Rows from block 11 of a small image classifier, named by matrix and row number. Rows with one number belong to one neuron. Each number is 128 + 24 x the weight over its row's rms, rounded and kept within 0 to 255. All counts start at 0. Numbers have three digits each. After the name is the row's rms in percent of the matrix's.
After each neuron's rows are labels from the 100 images, of 14976, where the neuron reaches its highest value: "responds to" is what is common among them. Only what is clearly more common there than usual is listed. The data: simulated grey scan slices of phantoms with and without marks.
# fc1: MLP up (model.blocks.11.mlp.fc1.weight, 1536x512), inputs 399-455
# fc2: MLP down (model.blocks.11.mlp.fc2.weight, 512x1536, transposed), outputs 399-455

fc1.362 073:155201146190160082093108147136121080085119138109128144139095117093114118124141112210116153148155150145168141105108163143102139145102151174129101136130143097169132110183133
fc2.362 103:136147118122129127133125086122114110112141118114138255129149116119107119122125121133129131129117126121190125120135110144144115124116135116132108127118117255115141133110137
responds to: low contrast; chest

fc1.201 106:102136138166137170152157142151132176145170162156106118145124121083139116110159145119073114152139142137172075128092120152095099094151116139145117116132116127129113135116138
fc2.201 093:139124097165112112108102136101148168103119094130127134125072160184152142128150151129142118146146156135093122102128135152125106124134095151086113150124110131144074101160107
responds to: side: left half; bright spot; several spots

fc1.767 110:097135086138150138133127140183125111129134121127106132106131154144117118092129157117123175117146149169148126160154137152136102106132112133145122081165113145127142154144123
fc2.767 125:131128125162088106102100099103107115137126156147159103116142104084125101141135127125132180154117104121132104122145118098101129138149131113104137101103129126140092123129129
responds to: crack in bone; side: left half; limb

fc1.487 101:132141112127099135124130137130081120167122160128124130122088109150106169112095131146125114138130154119150102159132116099123150080149091090123117092147078125142141168136113
fc2.487 099:116112106133140143151130093100138154111132128130119255127116102121137117121115154146121125119128118126166109115134140134116133099111134129135129137115130255128110118129164
responds to: limb; none

fc1.334 128:134132084088101143128132112115144089158116121088134132180118103102123135152151108156111109112133107133103111115121093134113123103147095130123111158151116142111133119104164
fc2.334 099:141127112137141136122131107141106113108122110109168172141129119142112117183111128119130128090110071129164154117159128110112172122162152137110108132118136148163146102188176
responds to: chest; crack in bone; none

fc1.452 113:115126094138121161173113114158136134135129132096132116132151147156154156116119131127088131110138164143113154110116113134133112086114101115131148130173120167109185142131127
fc2.452 165:125102120175095089091098100089125128127143169140148104143119112096118120127138140111134155143124101107138097120167130078107129144117130126103137099123110089131084088122107
responds to: crack in bone; head

fc1.81 080:152126107116159109128117194156153126164117161104145113132143121139118142152139115155114123081152134141151134146130130110089146129131142140099117125098145111098151100168111
fc2.81 105:124134118139140119156125105131111117118130131119140255128123125117112118162131134155123119117113119128181124135140114150129145116123123136149096117128110255129136125105130
responds to: side: right half; several spots

fc1.185 108:122129107141087153128150122124141117160118102090138119109131145159123162077137113133129142108138159132118094122126114121130131111123107106134136143157099142127151173151134
fc2.185 123:129108106169085094112089080090119109133140155153160158129141100104129095127141136136135187140131111133149103119164138099103122139119127097095138116114121195100087119101117
responds to: crack in bone; head; side: right half

fc1.127 122:116130107117104133177150140157109107137186136167110127156150126115111128112108089112124095106128171119111090159125159099089128076150075110123141126178107140116143172091160
fc2.127 109:099109113138147169143129086131167156136119105155109234152103110118121141118088143078135157106112110108127122125115127125127138101101152113117112145110141230121137121164164
responds to: limb; none

fc1.257 117:099118124171144170131094128117132141131121145122135140088103124157183143119137117173110116106155127145142180128108139132115154092136089132114134134127114136182177108122129
fc2.257 088:136135125121129119111117136129115154151131124128148051132113128136156117117103149158129141134117121116104122117139097121136124159153108144128145110113136073159131129196121
responds to: head

fc1.9 107:130147106126095152136115103132134101124104163117164114142144149185131141100102133132102142078156095095111109127153072119065110120131097125113115117134114110101160121107168
fc2.9 101:126135098137131124148117104144094129112118121125144176116141125136160126138133141151130149135122132128076143128129105171133151113172127095125097121104144196102131132162131
responds to: low contrast; noisy; belly

fc1.662 113:138122144167154133108104119175128167136165116111156142121135137137141119137126124164147139088117147100184119164150143086121128124146108125074095125121129142086150120152142
fc2.662 104:139173135112141100128143168132101102151081127108132101086129147112142127107169109125138156154159175143098084124109106156138158137149141101124119148126149098148159148105139
responds to: ring

fc1.227 111:169116153101163124169140096115108091142079146141142163106117174104139107137156138134136136143152164137099165141139104177107099108133138119147133125156172129075128134102106
fc2.227 095:098148120112108118159130150118106128127070109106115137131127143116153123082150149089164101178185186128126110139110133178142120102117112114119085141136124141111150153109112
responds to: ring; chest

fc1.28 095:121146119129132119099110145123133133099168147120126130101103106141171167121119103116153111071111166115149110105143089118037084125127140096110106072123147156095157106153146
fc2.28 099:127142120122138131160120127126106146141139131114142112138094134148157133137122157138129123126114132119068117107147099144149126134158129141169151135112139171145144129183129
responds to: belly; low contrast

fc1.168 076:099125088116140136146123203144143117126102154100145113100158120121117144158150085147127120075135151139150099136121116119085170138124114127101094112133112118128147109136108
fc2.168 108:134132111139127130168126107139124121119119124137138255151116131128126130157130135131118123107128120120191124131135128152127133123134136128144114140109127255138131122110119
responds to: several spots; side: right half; belly

fc1.289 072:143130100090146138161110190151153144129117189103135127159137130113141123154164118159118132103171134129144128130121165138082159135120123118102071115149118109117151125119155
fc2.289 111:136137122133134133171117098123114115135127123135132255132131129126132131140135121135118149109134118127185115134128134140126138113120122121141106126137114255135134124103139
responds to: low contrast; belly

fc1.424 111:106140105175135130132160113182112156129147172160147117122152155102121105095142106166152104120093116148118103158133122152134092087144128161097117142144125118157099184129153
fc2.424 100:103110097145144161124131132145132146076164101127132255123091138151089128135113123127133100109128146136122121113092148137120140091126132139110105125123160255104124114143125
responds to: side: left half; limb; several spots

fc1.382 115:093128109115102128140124163150151138128164123143147130122153140197109144113113141131137164095145129144089081148143137174035158107120090101103114144131165113146108126076163
fc2.382 085:107121124107111118119155118123103146133142066127108205129130112111148101091130145107159153103109143135117129123127105167123153127126173057129114121127144182107128128153125
responds to: chest; noisy; none

fc1.344 098:167176129138110100140132129125154103157143133106147157128150107154143145079075121138176124088137149133140122088139076104064102117165111115087115095136134142080157094141153
fc2.344 101:113132100132122141171127138121113138116120123120151077127116123139158122137121153146137120132137141109069128121132114131140119138179131116164129143116132128131125137198113
responds to: head; low contrast

fc1.77 092:155164145123131089145108134096100088101117150124155130145108150086126161139128127143114149138136185116160112073125129159070129123124135135118129114135142126124101138136131
fc2.77 097:153145097156108132136118120148117141105120124149166255147117145135123136118136140117142109154145163134179140136137122153141071112108119114147113141130105247105119123093105
responds to: bright spot; side: right half

fc1.692 123:112155138125164124116095141130129120125128156100147123119097118126148108171131147157077115153138103107139123122153126140155140084116125127112106151122148138108134111161102
fc2.692 102:146140115145128126097114106086107115119161173154105104125118144113157143151169155146121138148114148101110099113144107120099140113157143152162140106123107113135102113161107
responds to: crack in bone; head

fc1.336 095:160164104129079123106123115138128142133142136099120148122110124122139108076109132091161111091093172122128126097134122118100157130130147121140124134113135159109162116144146
fc2.336 090:133142134121142158146154136141105132121144118087147042121114128148136129126145129116141111108102130136086119104135096127142136143157137140149144152117121081125156135177144
responds to: low contrast; head

fc1.611 105:097182123155118147093211100133148148116160186133137137107133129113156098139169108142079135122131114139126111130115071115138130124155108123117084141146109124110118115130167
fc2.611 085:130142112144104116086084111142152119116111125136132138155123128128192145134130176099139097142090135114136158114153156133143063120095118121123133164164091110087116116110085
responds to: bright spot

fc1.572 102:174135138115157121136165103096124143150083147152154127101140162091157134134150132120123126121163161129115146099131110152095150116119127131153122100140157128093151130117133
fc2.572 084:090162133095123138125135161132108134136086113094115131111124136126120108083144116088153122157177198133123086170092125166149127118123136108105093124147142135118159164093123
responds to: ring; side: left half

fc1.191 096:139161118121124128134129107133134131157164127081152152102100104161154166090112131137161113098115144113140111087134070108069112133150131105108125098147129145082150072163161
fc2.191 096:105139102128138114175132139124118139115136125118148089131106125153152136129126153147122114123128138117056126115138094141129130132167129138164139151115134124127138150185128
responds to: low contrast; several spots; belly

fc1.327 084:117186117115111124183116129096127086158133166157145144152125100125117110132155086143122089119118155133140131109150173097121178120141147165126108141127142107142137169125119
fc2.327 107:143143143133145120107114102123123118123133128130129255153133114125147105124140130104120153128136138124179131120159105145124125128097134124121129131114125255122142130093135
responds to: head; none; crack in bone

fc1.518 116:172147155141159117090112128152145162146150164100135130123088109132184125072136110136066144104145136076156132124116103129156108148115111122087043146119127154112175134156128
fc2.518 093:097118125127140128121135126092112145118108133118149050095136116124123122134120128116134127153119141106129125137137116112111126101152117116167134071130106021111142155170108
responds to: crack in bone; side: right half; head

fc1.335 111:139161118126131135154158121152106125115136129102144113107141128148155128119139143142080141117140134126121143145127100138091098107144123129133112096166125167126176143124123
fc2.335 127:129114113158102093099107098087124119128154176144170098137115108094117121145144131112123167131103100112139098123147130066103101148131137132097146109132109092139081094117125
responds to: crack in bone; head

fc1.432 094:132162080128123108130129133106128139150158121120170122121098089174148150108099108115161115114130128144136121114133055128053099131139145103066126102144134144095131088161133
fc2.432 092:101142111139136113180135115119113147097128127115145131127102124161136125139120146141129099135149141112071126109133106132138134136173145136149117137105137153129135137196130
responds to: side: right half; low contrast; several spots

fc1.642 111:105155080135162116175155150136093125144150137106093108127104112106138123140128101168113125104180155140111115147121068140057123165156124095117101104125119155093138094119152
fc2.642 093:095144077152116128182113116126134133099128123114131161121080134158135141111117176160169121164165153144084131092132125151128136129147110140138090147086154177134139118171116
responds to: several spots; side: right half; belly

fc1.11 078:191180094128139099114153151102150105113116092148158158137119133116125126138138124156149092136124124147133144110130137124051204122122130150126129146127142098157126173128154
fc2.11 100:129125132132112126128124115139113118096122125126135255127132127118124110124125118109132133108132129132173135118135108132131121123092141124135124135129122255101141128099123
responds to: bright spot; side: left half; low contrast

fc1.18 111:160171089153117137101187117094152123145123127188175100142145155142145114085140142151117114089131137104083109113099098139152142100134124139064074157142136159142143103104149
fc2.18 090:076150113125134134122134147126110108115115109127127086123142115150119097167116092118127125115092104114139120147124125123127134132134154082137124127142152062115148139133157
responds to: chest; noisy; crack in bone

fc1.664 099:156139098120115114129133126127126142150130129132145157105151115146138119110100114150160124097125142146150125089108074132096083101141154090076140117147108139114135084146149
fc2.664 096:107132088144134126188132139140115135100116137127126074122109120142148126127114156138147111161124137116070134110119118142126117130186140125150122156119147112125125133195113
responds to: several spots; head

fc1.561 075:115139114132153127148114122167104087090121171127117131127145136117134146165145081157134141086143136167118124098092128165113157115127118133067085118143113113125166121116130
fc2.561 104:137119133134139139148116087136120130101124111133105255133125125129126117136131116134120131117119115126194125128136131156121128117101134121124114149127117255114128120110136
responds to: belly; several spots

fc1.431 105:151187127151137150094190116149169153125175121146159128088134113118167100107151083150076144127133139130101134151087102145136128137110107139144089105156154114127145117109180
fc2.431 104:147171140102117085099125115130099134118131140098123149149132114129153138153141131118114093124101132136129128121140105145154097161101113121102161144155082162110142129086117
responds to: dark spot; head

fc1.542 071:129142105123156148140122194140134137133124144122137139147150147112131128155151095173090145089180148125110115129142117141122169110127126145091073135155111103115178129136178
fc2.542 109:115129124137141131153129110130120107124129131128124255137129128130120119132130124139123134117114116128188129130125134129117141118120120126139121145136115255123130135101141
responds to: low contrast; noisy; chest; several spots

fc1.536 093:141148102123119106150096154129173120114159145141145119122148127165185152120106100136133110076167138134159106108130082126087070124163106104079121088156154134107147127120164
fc2.536 085:122137099131146135140118132136122132125132126131158130109113119144160126121120146128121121134136135115048138105119096153137146145179121143150124119091154186129141131180121
responds to: low contrast; noisy; limb

fc1.147 122:150148133168097126132172143139137125136111102130164112111089116151118152124115120130107134087122113107128140120091113088124150110124121114102139118112086128148129132115134
fc2.147 123:135104100179118107108078108099111117132141141166144128099126087095151088128108125141137148115120109114142140132175159118085130117123125103139130110158121165077101092131107
responds to: crack in bone; belly

fc1.445 103:120145125130114130163179142126135103115091115163126129104126169133133122152158125095147145131161134173117109081140077166108116121137133158150135098157138127135120114098132
fc2.445 102:105177147099132115130149156129098103134102136093150124095147130109104113105171109102120152138163161154133097147125098150123163153141156112089123120117140152143164166108147
responds to: ring; side: left half; head

fc1.549 095:140175154138134138125143121157182151124168117144146128099119120134162116099136103147080144131142141103093121144126115139138124118116120139116094111148163118114155131132128
fc2.549 080:141164149106115103107131107153103112107128142112145177139163109120142154168143124123100099126123115128153106143137097161168113160104148136087145112118114196138142120116090
responds to: dark spot